config.yaml
model: "model that answers yes/no questions on an image's attributes"
dataset: "patchworks of several textures"
train_examples: 145000
image_size: 48
crop_scale_min: 1
horizontal_flip: true
questions_per_image: 4
encoder_arch: "vit"
encoder_norm: "layernorm"
encoder_norm_position: "pre"
encoder_activation: "gelu"
encoder_mlp_ratio: 6
encoder_head_dim: 32
encoder_fused_qkv: false
encoder_bias: "none"
encoder_qk_norm: false
encoder_layer_scale_init: 0.1
encoder_parallel_block: true
encoder_dropout: 0.1
encoder_inner_norm: false
encoder_moe: "expert_choice"
encoder_num_experts: 16
encoder_moe_every: 2
encoder_expert_mlp_ratio: 1
encoder_experts_per_token: 2
encoder_shared_expert: false
encoder_patch_size: [4, 4]
encoder_conv_stem: false
encoder_layers: 8
encoder_width: 160
encoder_positions: "sincos"
fusion: "prefix"
fusion_encoder_width: 256
fusion_encoder_layers: 10
fusion_encoder_norm: "layernorm"
fusion_encoder_norm_position: "sandwich"
fusion_encoder_activation: "gelu"
fusion_encoder_mlp_ratio: 4
fusion_encoder_head_dim: 64
fusion_encoder_fused_qkv: true
fusion_encoder_bias: "none"
fusion_encoder_qk_norm: false
fusion_encoder_parallel_block: false
fusion_encoder_dropout: 0.1
fusion_encoder_inner_norm: false
fusion_encoder_moe: "soft"
fusion_encoder_num_experts: 32
fusion_encoder_moe_every: 2
fusion_encoder_expert_mlp_ratio: 0.25
fusion_encoder_slots_per_expert: 1
fusion_encoder_shared_expert: false
fusion_encoder_positions: "rope"
fusion_encoder_connector: "mlp"
residual_init: "none"
optimizer: "adamw"
lr: 0.002
beta1: 0.9
beta2: 0.98
eps: 1e-08
steps: 7400
batch_size: 512
epochs: 26.1
lr_schedule: "linear"
final_lr_fraction: 0
warmup_steps: 740
weight_decay: 0.2
Rows from block 3 of the fusion encoder of a small model that answers yes/no questions on an image's attributes, named by matrix and row number. Rows with one number within an expert belong to one neuron, the router's apart. Each number is 500 + 50 x the weight over its row's rms, rounded and kept within 0 to 999. All counts start at 0. Numbers have three digits each. After the name is the row's rms in percent of the matrix's.
Before each expert's rows are labels from the 100 texts, of 14848, where the router gives the expert most weight on average: "fires on" is the input token at the peak. Only what is clearly more common there than usual is listed. The data: patchworks of several textures.
# router: slot weights (fusion_encoder.blocks.3.mlp.router.weight, 32x256), inputs 128-255
# up: expert up (fusion_encoder.blocks.3.mlp.up, 32x64x256), inputs 128-255
# down: expert down (fusion_encoder.blocks.3.mlp.down, 32x256x64, transposed), outputs 128-255

# expert 1
fires on: "green"; "yellow"
router.1 078:492502541505463495510552400523496507482483416515534494463414569476431594510535564523447508475570536415633534554555564415500490601468407458496502488510414502568487453439479558507493495532404437483438431458467556536431459562523454520494575470441469514557465535548574535467407485444488546473590430483553559569565470556551415592529515491493536426638429454471522451479508594551458565511562
up.0 082:552605456475483473604527522423529551449455560487583607394473464450465500524528498583494462492446460478397550509438508532466364559517562466402519524571497467465554511529457571464466467448502483365493616555509506504508499558484514549564513467460507509604567523529493468617522498545526463452463500556509535531502502429537535441472503519529514444448508443445457531603557501474405561515499
down.0 090:569481534475553536514422450495491447513521505490497490554508453476520486470461464498476570497458453554417429428491508603412535472428531417551450441494522521453451542481568448457445593484503580530396491487531421460426419471501461555448469529498551532487481507489459426452529495475458484589389549496466547453497546480468427481457549466449523580500570608450606388562539465562520571552485
up.1 075:571537461475520510541417523504501476478474489499586541466432612517473549511440471502427581465493404534499548553495558448504494597515454514492476636558524528508535548400516514567436474448459451505536518548463562529475447514565492514515489576460487446553450573507497539524395448533524595552469494495452412535518425517503579588400560542442580505463497463399524492598489494535468581484454
down.1 085:573503551463416520444394565495515533487554586485524579511449563508484506520455468513441523504483503511534503496469505474530386422409488492472426525524510557471513551453522500453480502413417592565482563576410482424512476499549488629371437591535537488447427503468570553448530419483485491489415517523485499483431524455410532580527562479407580397499511508542585399475528470514445507495497
up.2 075:533498529510532520503501539463466523502489453423443634418510592482498534513509527561538481429415475483539434508522529510559400465547511433472482534610555537484508537453531493489446533415598483452425574627487523441539563475511400481568523555416574499589487471537536455452465450563477516540517501561493489493445446474438569495438604524498517498553518502420514411558573397494494516488549
down.2 088:539520515483522467484361523492435477499463453517475576406464545500477562497458459535520536456413406574531484480556451425534443471439560518548479521546517610463556479462473502496475484411521354555391602622436469460461485516553458442462527644466584452473483468561517494488393364512544602598514449571471542484508482513641524553557584486422560485422525556474501483480508430532478504520486
up.3 090:502550425531520558426511532479540519497400481486513579388428552509415618498428560536437490455456507474557493597514509498518526551564383466449477620575492489504555493426454475589509541457506447534517443566497553527488501591485462501578585458473543453574469533597486487563387424459529524502633497509451480576487454464461554585461553569476547549548559476425470501547531478527459573473511
down.3 092:468484525623502590471457559510459438502446448514487518464557524531527513520524492476577509551477435500520522495583476476622425440550576590476529408603531574543468495506556451480527505573513509487516509555581457516537452498439421450582573549457508461505480450517536392458454437477426520511483514481446482471470535555486554445483501445500550513447600547472518452612553450510470546422387
up.4 080:520503487488512513443430532449414545555438533497512573431498550523549483453541422496439519456443472540496441467517525523575463469552497402519432528553579488463475597512561516538408479408511446493505512579442501453449499465522484537556448557474519520569516450511556545456491419586443488535437564527410470475495471427462558509441570537494520511547520477421535540603546439532471511484477
down.4 080:622460572617477493574432487501467491492513439484527619452475594500481477484462470553525560446443528516425493534494495477502496514554395505521482497528548553399493507418534495473511560430513521525463565488500513516530457456568494505444451517536566444576442440442558503474449428458460519540444494518416513476531520417510526533548595510513565492505442610574582462594509489549502502475479

# expert 31
fires on: "crosshatched"; "zigzag"
router.31 096:491436496541571482385424520574349523517508453407444492462530532566611480432546501474567504522481522487484478494509520496594540463461457496499505540492569499535495624460566415536511453500520480599439508494464529458493451493575451485496500489541546475457491429428559470414437528560468477542489489568488475557526461460466460493512562475462501534470500648484573494548608480488530449483439
up.0 066:523528563534579489416497448450453464549536465513501548459446534493549490566455459554547462397418519499469478539491514424504457465531535447439433550542507520522480538441564477532414529438504546461450517549490495468427515466541406534568509537471623519545364507487527530458547449374407544524543509569451572597463455478479551547494560473453483546477539507448511415593587455579482480512587
down.0 086:579556539477475452521501593480484484526562451491463455460544468547538474461441523473484534504440471484479481577455457490508442583483512653424509507422452472550559521477517447498519559503605446485475505553509540449513520535577394401462489494486589487486363508494458465453445503475486476598504478509503483477530493512526498507547545501494488446534432631540558411594544527509430578410494
up.1 078:487408544570476529546481497437485561497466477563465558467408472503465571551455519609453469463506508528507491592476541547486500565544470452517503467521514456570579498479613517499421613487581430436546478490544447455517563512522414538510455498530524585523526488563539481542519437397440436536581545466488482449503551425459614577464544481527585515543560393443506472601531489553429507498516
down.1 085:459487492560417461478429515518544476446492498471451458562565479501535454468439456547440499516506577531543446557531478480595429542451523625480517541464552466482568466503555526471626573464563423419534601516423434474477588509499385567431532523505526423461479442528507516421473504490491554488492524508426483418571488652470488524488573445453513538548500552526495455581500451485419493493453
up.2 081:536531435564540574494473478471525497480409433527513512535480493446436483451501534496452532487466431479474442521546472467514506489618477469531440576496508536433502493511560511613388552462470486491542606482498465482542523535568523533533469484475552562524484529521502553612603443584494497533457530445448442452434541466505577548345537539609548431501406416480516565528487453489395487540483
down.2 096:546510589572440508458454551578454428531606469464399488541562514566529531472434597477524531498491406507493524530475412479553534538448525511496561513473491526561543604477519427472441531479475436573533479395471431497526581558527491446426474446614464506505438429483468508510435447424494526497532525519511500493513455510528516509533464512479495475561547530522537569582555469436377552414425
up.3 087:544425489538503533561492506501459681448499470573515547525440501528471554538533586585483431451476490433499452536459548612512477529577452513495471469495512495503538438469634457489456543450572462449464540544540482425555649466499392503473490489493513550486446444517497469527511455414409382554540540449500545461513508439504581495473581536543592482566548460533446544588522477493376505428540
down.3 091:463490593413436446444414510488476379504558478484397569526450529464473562508526599525524482475437495548441437447392427508504481486509545604461482557517512606436550501578494493519510542384500531494507515583432450501498540455505442557456614555488505569561467505538433638443503488427530557533484465480406483483441454500502531465479542446449453453354428580542494545536506464571481544438495
up.4 086:467546494590453574566499444445526521470478440557499523510379466469473545553380495594485447503510576488492411550508557489496453529568471473538479471513466471535557481439538522493427543486520423399494506483582483459455556547487512543566445548466481600506481521507456432451513461454436443553497485378480567482420506455502544504528502544476501547557492444519480424485495450594399497477609
down.4 083:464578464517564387448444541512399515508471442508465531524550508427511493478493492457496510495461525511442498455537385541526543488473349525482471548543523584523543522500494502495484630473577518512616509662478392498507491421559459477492521523495532492446520459458497509533476439452465501550476437528475439477508521524455573504510504552504527375490434461534500531551443407517477519433437

# expert 20
fires on: "spiral"; "rays"
router.20 089:571553452546496475516503491504563495377537591545570469518471481470500431580475464454474510485424516539452557500565503435467486496434516503608441504522398481392401485516437587505508532545436508520460543518565458483555484563491504479457408598545534455459433537457485443540556481546572549529442493457552434432516511502570518500505471453563530517451492533546431566448478503450486345548457
up.0 109:502488609439545524473520482468488536510521455549488494577411500477443476626379471502432524459538492500536443515523484539432529509373513499507499476422511504573493543531525459424457481540448497495503451417491476499405487458512491486510437454537502597505421466520519509389545533456446540553506602483516579499472549438505394528595505449393512552550468554432521430528491521581546473527582
down.0 093:584510581523556488465481511568457403531514389442479511516513565487532466457569501410375621408564399589552458442520432507519514493505446498489468448480559544607486517467475417498462475482435478542489471497397425527417394384591464535495518492441433545501468513500517543452486482505467456507462452505443496553490496469469456567588526449431511480479471538507538446521431550604609491530520
up.1 095:539456600578496466455483502510504516475517454558524501549377519525473573605451507481483442459563472418549447595537467508423489488431491444540473481465504537499486598442574481449463552541443479474503509463500483427428502403535434522548404516472553532516407535466534561439566456464404545575518560478516524532450564467500454585607487472458472470530496618487589457493512517564477497487552
down.1 095:587532530506551497527474456512497382556439443521479507489489556510488490413466468500453647434495461596613541438525533479531493502506527464547440441487480605440472494495519526519436493428432537474487560491499410448413434460537522511546507547380505523616494544617488461385477469508466504566513492500437453449485493527528515476563545491476546499566552492528533506478431564600602498470493
up.2 109:458441576534536535484513477467531551473497472551471474497399499537439525624405488504451474435581456495523437554504476548373503516422507464524463458456499514545468540479506481416424515570481535509538482399486479445395526452499487494479449485519526588548420508480550521380554548440444533485527614478471540522459590451545418519614533473440468507564501530482554472520505516581515513464613
down.2 089:495521608431536510512534462542407335535514431489536531476465504542617479485524492460419561491478487514528494499573453539482589491468459439521431448494592506519481539494484529463493484484444527548519499468392434518437446467539521483540422515431537535579509521529546479374578529580462499520505459546458500455537567475513497528522478479439566507545513461527517473495474566597561553493488
up.3 091:502490585481538469419528476476463496483573491545542528585388536511468561570484533495457498441579504534546464569489532530440492531438489445493407484416543582515486538451563491467388538549419480474494453476454545337462503396542473503479478479475526542506434454482575532453581478453378507540476568516533535525473531468541483551525484488417450503539532564481541437502543547576435507497531
down.3 093:581513578528554542391436458555464438522436503388582552547488577514514453452562515471476637438513469564566555518570510480502541424496545500552471502490566645477479491477480497535465515440460540470487520473456508510356349402497472516510479506409545422533481526485455522408514459523451455562471493480409454532459507492524489578527512450445633508445528544538610460493426463544583491532493
up.4 131:560524473494513466501551543509563484471505517644548464585467488557405499466436472501488517512561390504507496527575437437394464446500578491567476564513437499471388487572453556526480496604410508493519556431537451458549515464477504481511464552482504476468418490467460546546581477511503538503468505454517456495468531491528574590505471444546544447478567512540485547418458437446541439513500
down.4 118:445434506488457411481653557436527576527537570595408469500510426480477545557468483474586404503534580450484421428447535536491535488425409442454532501484460401513532527499541508442544507500521471538493461473480489443560597513470519471469510423563484581412490460489517558537519519472521491504541519477514556526588560466473523466444451548491354458498416486551486537476515536464458476511542

# expert 5
fires on: "red"; "blue"; "white"; "green"
router.5 080:468541490571527532447497516512475499553514481418430575356468509460474582538478616573446512515382524491509486457579547448626499504439535554480472533583473511547536503460452545532526516451598412524448465547418526476489538503582430515597517639532533468572418441516499469462440486477531546493499544604502506428460471541430502525491566502505526530513520548407533488552577467496521498371536
up.0 073:584572522552556522402477493486492491457532500456522541488407576469567481520496529418474567436445449530516456580537519451457456499573513444476436536576517593423453594463506525570413541463420531488441596543474495432490440444599401514495467549492533446560492485488534491486494414533488472512429457534510477540526416497537568549486562518462537581440512501479540484560535488521466436469476
down.0 067:512510476475356506507415546496483561463492559587521469376478524526475486590512514624544420583474398531446441489523518545440413486510471579530372463437412468515492568525459584458451560438431474463414567543536471469505466501505521504491445505502497389445502480484492593435435486500414421549431547525533528395520507536574508560586523492485618547477482507487484437458487453619518413572526
up.1 079:564571573573521493473467472520441436449530491471505559457470568482610563503486482499410600407478500460469438552451575510504464527498533447451447482530470553491504531437541565472484542491481457442463563486423509471386466475635472546496420560469528530465434469474552532520533485441447570430419580502522524454513461508486511520534542495473511615433511543493593410602564408540435429487487
down.1 094:600624469598537497518461498450535545555458534495498572491536611457482515566486489540547494508445585523524480548522507483576449535501451592537449599492511497497498447477458540493540520434482551392527502572565589443497442569545475483485518581427546468572483428484460461558434446556487506583459456592436459462560531407508495504498454430540558525478552498534523532518528467490520393516471
up.2 096:576522493525502540420450488516486511515468594456561562530503579467538472498463491457468541465443499526503533502498539477491454448592492467543439552587507580404480550494494507553439501443477475476463594602497509449451477471549444517502495547458519466526488463553514511477553433512444507502435563580470408543502397531530609530490541465478532587496575535432515436569519391500492493553505
down.2 068:496480533487483509503481529551506480517513444516526490491493332477553487492475550410610340545481503574425469437465528462471615543498436479451437535520567436464511573500452517485505589476500548510612532518558512498567572476404527568560436428567480549420497556485495505522517475553516450464473477543539558510581493430481477518436416474423412442452541501504493468436476564540553480553489
up.3 066:571576464469500573483446478485490523461517516489607556503457569426416461474486451449445553378472462516524432563473523544479457561583560483602458551520468525435491549434565550546438476468491429523491564568496484483506465478515458442531460506539483537527568522489550486602509405433524516639396474507553399483501469399587542519493492490492645504479479466501541475525534500449432493574481
down.3 083:561498487563462517537431507516520449399520536472506457567473600412489570601455510540497572453477490516463460502560477477416419477433522510547529474540591558407448495536434542492500572519514479441500443468465454378503559475565461518512466599495517493437412484520485560500496460441512500571451490538475452502511507520535500541516547472454564535503488544463596527484483475533479479468471
up.4 160:489617383479503540515476543427510499546476536470540512452529463470462502466525604547460510552461425438482418471566455485601515492497518559489537631569477538485552462486467525625555480481555486494473575537510480591601540564512497467550541580448463425482510500560424445561437461583551558515478465501512445467513495553462548502421524520551584502495494458510443559506539437459543499433449
down.4 136:450457550397537509456597556467460447552464503533502451501428421499508417488501536445504418553523539459494543467551469468524486554508488449526544512513470530503506501522551445535500429511537570633520519441492442552531466488386585512556582396445522497534553558451497396548514573537569459480593417476553454551429496538485479513451470539512423458535511462554448596497447522451540659578512

# expert 18
fires on: "green"; "white"; "blue"
router.18 077:486560455524602555544505480386510573506464528388493562502559565476493473475524495532497513549397486477385468533475578520570441486536547541520464538574520492409515497565495508537503429412508503517456555575466613553511475567460518549583433620532575421505565523512540379523540497564513456497488448504535454452407442534430582518544508440569513453508534560509502500529485390496563478474458
up.0 145:513477456417479438531520565550483497502522559537551417590539452560483429343577525508508516544521445515495518457551392432604544488547438528554510560506509449449513453526459531554510462492482558568529522415578467568531500538470560516427493521565441490392555470484481445577495485515571490517416477467506436519588477498479557530412443580571494528522548430555466562483441464421536472517417
down.0 160:435495539431421509411553485502558504539589554487475508556426461499468506476576551391554422570464544427480453437510432517548520585529543536490520489521461502505517438474518483469578453486522543568508498513495459573537525532455494516534553481581407564478541520434452580554577524457499455440579420466564545521576485550526501437526511561463416424503413464518464557402484530494466514458603
up.1 090:518412574540501482485507518522472469469600463631490417641484515559545503478500472452501480452619470486584472474487482508451505464489453477511449397420493456533476604430572458472433535549413526510515461343504439452414516463566531544432474417590495538473503464491554495478589516434470470526445551491516489513541566461519486494515481534480418542532492506482585466535485572558497473560506
down.1 089:587448537594528492400526549431447422542419436498479520486570490548551607466570507389523521432514422463487476448503482466494563533554420453541432498524579632443546496459508529567411513465471439482488530448481502554457411453514525474543492522414496560448426508472508476558477450493503489534497508537553552415488449437431526546498500491467475420523454518497580555570408418498514499550480
up.2 133:541489446396483459517501572581472494516533533528565415591570482572500408327542525474517526547544423514509505451540394462567559481543443524538504536477518464472486485539499519558504480513462565581524504445554434538548492506484564498412516554567410490365549470498483460542491494486555461482407472451515426500606506490462576524453460603576494522531569421540474563469468437439529488552423
down.2 156:419513527392438501410562483450569509551607554496489511541431481487461503468585534381465420572502546458473401397457416544536574553492509500458586541540408505482509436498472492458543450494530523561538467520531481596545528525464524514542537448534412553472523578447440578542584496511509469422546418480533546512554505549553474467529484565463415426500406484526432552389488511472466500455553
up.3 084:579475625538502538433471481440491421516545443544522477530449563563558535521470480471495522406574497528554455558481506486473492534543523400530448484412539468506433581480571485526408571502391494513488465461494482444442440454539510531456443452503577556496486501437570456446584448452422530543466583461465531554488441435494519556491541558441421509522535485462614462531541544521463472552487
down.3 090:578547519551479396485448491469417469551412530555474534484559492480498515499481496497459513494464442440540411493458501436445489401513466519513415517470554602560600594439610528523467495519472418517550557427454509496451463569557464490439485501546612515520546472476592489527514407531523544627443492535440471420466484516440584592527534502479527513492520538558512457586417545515485525563531
up.4 089:406489548550571517450465486457470483530482458475411559424506541468474609577478502528497500466429469449498451579431578555496483541452498447439472470553550555513537519456532405459490472501520447484465475557409549456448576536527384548552450485545576535577447505551548575415465512472448467470560509573429566488401486502468456495503591441433551478499497613475540423553534454588486532431549
down.4 089:540449525495527455509494475577470444422510460512461583448479601471479549556440458519501447440540520449540486513504481437451444530508518502489499465524442545462458515429511502558389561431481470459500509526548508405455543419510495455408428544484432562485528501550497538499488426454450511497586536529421527575539430411568517477546432452484490450637444564537475417550527440567433526499502

# expert 17
fires on: "green"; "brown"
router.17 136:428507503459548444470444529579444472457562488410450439416486551487622480506491421442528547555502505534441575510467539481498549527443484517452547524455530493532479557525467474470549476533467505546408442523431561510500451448600457450439519473558497428502457437470604569410466570490510532492502473586550454570559451554512433474536509406405456564434473640519557449483599524495535486501474
up.0 080:538460451550501568485451473481435555549432497524506602519522528498451559453510548525494485469449481467519471532507451551495481437601497384523447504575531579406516567443523482542447502430499430540520554567565498484469535507465466506557457573475581514486545477533469490525502452536470423540507515489427526411485537459425604581415608575602537502530524483442515479537478428509437545450492
down.0 074:519580526559452498550448543539443584404466507583487545515537460393493482509449453531540490490464514540550472541556463539560456504489529575506457398502489568565492549487500595460493478452491505471559561485498488468353478388525463509395478471515526415488432405575439500535502435471483464497393518491467456520560480424500483578511526487458515498557492470513484446500499544573555486478534
up.1 130:456522505464534485448459499560442488564578492441395485459560613491578518477519467462529592534377550481485511488450525485503450509507492493447529555481584546450469547566460476525518482449508514570453445625424558512505489447581485477470536514490464460541536459463652565458465516504510495456538469613535465516516434577451516462516537455404479486449501604508609465534584490484515514490458
down.1 127:539466439584513514517469515445445496568462562449454593455517539495489543501495487497487537520421487462475477496531491453545505467505508490501494636617477565397511533468504482560415521437533515581489528570493472501574516537517527523488516586486540469492511470461542499559450436565534541489548451547471435488464483563395613545422524471528460403565465466495462595584415384467532482480471
up.2 091:524548522492397503609480508473583503429524573546581480640419391499486478526492511515477399521582446504471504481539539536471548590496507524480504489446437540522495447507558514490476522530428495375599505413538431510528533516480531492507482471542417537419555593480404528513554515475506490516438447433508551520495472471552482524527469525492470441502460333517424534470520533538412490510530
down.2 087:520475517425435488523485497422473559433476525506559379600473497434559432508500459484449595462531531482519462551474500472466535475501482469497428449397494462547491516525443526525515481546471423455448566491482485432424459454509560550434466375437579469488539418473503488461562545559438436565431467443513495501534523440587495581519457492515569539456475459543543488538489601571577537515453
up.3 065:475493624503512507495481518512503538447525415476469504453411553476502556611422450471492475453476482472452500514424568517356396549499554492509490578509486408524444538523503454441497503456478495469413456503448534435438519436510441530447485531529516500515354404430605487451516536390409514463586569567511468520460530481524443452590536413401465559463485617478603393503532511576464473416564
down.3 085:454634449599517522528478521456510541499565504531509489526558541434550505530531541566535542471508594499445405465612507582533505440561561582540600455511512559504511448528477461523485534461477488504495507578506539545523513429533434451460535515417472392598492428444393536507467436511573486454428496504537484384530533568577499426484480389544482499479434432555450531564587474491488499450499
up.4 092:498515517482547503443466497552464444551587534448378464479597645465558503427567471481550568514438572495468521505452455476473409469516524493469546541455547555470444551593459497540521477424483495568475435574443515459472458397564506447443539479506453476521510504472628615418480516474501480491507483608511483521539412545508529488515515504388479500483459630506609391473567484488493561506471
down.4 102:496546480546518488581506508476519432558499530456432551445537524497496517522540443471549450512446541494452462463519520449478506525546446517487504576601440507380494506472452552555518527379472487498514544565503468501573508574494546486537510581515499488549494504465503586535499506588569577449517421558434436453505447566505592482417480508532442396563488486514433609545527456483468533436477

# expert 9
fires on: "grey"; "marbled"; "speckled"; "cloudy"
router.9 141:440483404487468474525516534490519543480435558538516429517578402445463459468525511541548489600549543480457557457528446529539572373543475606532544484471563437494459417573438478473602501563594579508535467480595483527587541490440537422450522444536464480439505521537440494593437547556586407511501461446531421447561576512514500481463447529554497491507497481552419613484442504422503476495433
up.0 078:505436526467434544445529495494497427615457435530423512494463494467522531570474468461478552482555471530542425517502522451492519486439520471448355439505513583598454553487579435463481529546450486584494443441469475413483425480491470451567539473532525576522485626533517560471553500474453458575588527478480564580460508501498368598465499537501415485469484535468521478477544573534469615499477
down.0 083:496452550426442523496441507526519437516461533530558495591513463472511429484551501414481547583478448586498509509559482572478570451528545480554464492526475547417449465538481522455440499503487518524458481516580418531502435474443532456523490528577472478446483678452453513589507518465481472535457572338485482560529601490552536548438421509529597488475608467536483552443440513449491555540451
up.1 082:492495514528501513413504485457532394607468392459405500469489530477553518537474478446472603485518497509490492531535514419526508482411540499404392456492509622592470501526513468478502524521474483535515438473471586440466439478513447429561550486511544544518421556522501498455528532513464463601583526507523546555415488537460359561463562556491434463427519556465539484465566587534500580438492
down.1 097:519469544433444544458439522583526441530440513493516506532523484465480430485490463421466579566500396620531529549529394464481515412466569542486439488561540535499450451461424526437484473505496491571510522447547442562540420411452507429482535503621450524421500638539410551555523515488498526524519530377459499510525608498571474539483452541522532527450555488493484590432436478436540603566470
up.2 093:535502503511513558449437524466549383548450409502420501484466541473547543574492435436465558506506426604474493563558542433484492494487549478452386573566465572529425509506548504502516510509472485528535416553492535448494464490504430471554523518529559498534480555551536493476554505506500532556631489482432515553432465569432431622437554528488499471466517558447529475441527509525456558419494
down.2 109:501496530448446529458446510560530425489441528495520478558542501470506463484513410428491594596478390610531513536482398481478532424520524479473466505515575594481477404585403514441462498501509482578509492483541425546556458398485499466535516503543509499454513657503476533556543510481530513511485536385472511543559543484570520565470478504546506515462478481509470552422406511417542563569424
up.3 110:488488526546515596475494471394495484484517480461503568465433556569545535566428478508436525425471515507467505561463635597458470647450513477514458471495432457507504598372626492457473541509477480411470488484508548457448423472545445526488421558494562533567420544447512455463518523463452519525508590532442535499423530455496487464538529518449526549553522526432511466548551479558508503504578
down.3 097:453513436504513483494375574481566552499492521516539473440579457516426471395479528478539500578515455520529530481561497498552528437488614545558505449490502541500495440489503471492501519513606415516523506474688474534589504497478542521549444481503448398515529502559458459536430534577561516580478492449432465450516586459527459494445472562540540518570615442487399511487535496456465499483458
up.4 184:538573472439467443579552532543526477532492548582524433558549460534451414436513432484533579543521435536567549450573419398510510515561536526524543579502443516445487442536419575563529458516497558552533579501534433570538485532462582479450542493457418452459581481465480529540469505555569572404473445427544447515534434535534558505490438514539516427511479424576438550418455515456600492579477
down.4 124:525499558488503494469651461444415459521459491499431542521387473448562497556587505459495466508479633450449443448464502469474510524482433439453465504519477451515563578531463458505524480469516560510456499484405524527468548519529519578568542509469490570480550473432595539556586536499454407396544471545639544451454470606458535510423564505488389447460436573565533517475468478486464509541556

# expert 0
fires on: "zigzag"; "crosshatched"
router.0 076:492503480512487494468594507487502579466596458487516491480477495455535501501582612470537457462527505485594462430396631549527485558479407512559483508483451439502587523389614503533530432562469493497434494446521526409461470512536478461497562448484532472537548435402512398491493508523432407566487511514484491602589482415494431468499441502486494572541515462493516462474522542526465448589515
up.0 074:465496574482552535443489496419477604537515455512445589452465484410444474549434506581503493480508573456536464507465524478432487407503499421434486491485585476568541557470481490432491512476572478529450448450464540468439533496515479519569484488492573535569469552612548518491519476413406472542539543540540480441514489460420451515502543423408508504437485531441549405583551492542507561510541
down.0 086:458511549539536467511522443624458525495507474574423519495505458476424517475519411461467456528510536484476486327437462478478524450467519544463441419415503563495479525528536553451518568529542531524581418491422473431431501517466483467465474456509473498424418520496537504425459503480438575461515529536444637486520577480499479439524492569340435445546517500468560380500428549518456492519614
up.1 141:446504615520542441514527528447515489534524398505390458513562444427470531551519474503526503542524561495445506470420435455475479451476554532387523422445594545544505485582493480358530524524540509501534483467427486501475561488489518445582551488535499542489479516539538439452532570405465500451601500495549552486459547588434459463542507466452391440458483553505502465527492565514469547498516
down.1 132:468529472484445486488538370467528586444480543520531476536536422488457486494490489447531433470605560460496447528496497464458516481519452539524425453402526430568461531484492522553536523626464522452500494443534493416491446541552564567434420394449447562540501461418425578493600538519473497491518518501504512515549498468549474479486443547473502522529523472506536512497431465499437416510611
up.2 137:465470548512537462540514573502506482512507401534447451566569483483500588512547503472556515499562499475562499468451450473536484464470413519404530468495611448574538450502502468452554489573529546554544445474472487494543581568417499415479575450521503525470482491502526421562473541435516548442537473464528468481503561539458471461520415544532435465508486531528492503480488597445424500518406
down.2 142:389489531489465514489518394500565475505480486530527400519510442539453442487531494425485420477598504465535499532460503460437548493507505495522494460371483479597516474506463515475515526620442515554500402433530508482486465496451528532509443366517408593487511544463433631515578551487474493445555523460541557558543474521516448545524504509499499446521477471485501524431389543504515436529562
up.3 090:571495531531526604523416462479474508488502538463548585496431534530496516489500517513468525400451438481524487575480554508450477520567516409520439555558450562410450595489492530522411537438470461478441559554489456473458448417565518552526436585471554506495499511520535534519546413488443497541472562556490481461487498448566541537493555468433569538478522523476565484534529469548460458561501
down.3 072:461529563515532509529507431544513522517513449580585530548445577491504511522507454551491563527506561476583453487453553461415476500519408466599530478398544534537452510428487507430583518535393489571585466485504579558506514520526566464368474527554490445511517503497486537494534504525556526488529523443500484537481498563516596507481533485561521591455546407550585400410480493454537530611536
up.4 079:480514572498511549458491488440504527535535464491443586492490494556514529513481500534537512418492469463507404526512535514481478475472516439480467537513570531450481567514624470532481556456489472469478518587423545471412512444579498486563499511444562527533520510532567466368544500470398482532518576589516522517384492451397470499530589499423497556488530564444563378558565444573436502443536
down.4 078:479439576542576492495428455479458494581493500487389486454497577510484499566454568504482490484542518522528545485544472459503544516482530510494474523619530588473493526624475456491510532433538489451551461509500506522456536425566424509488551536415597571587516496591576504514434444521518476533546500536548548526478492487507555573598500438475477495496551513578592409513516550479477500582425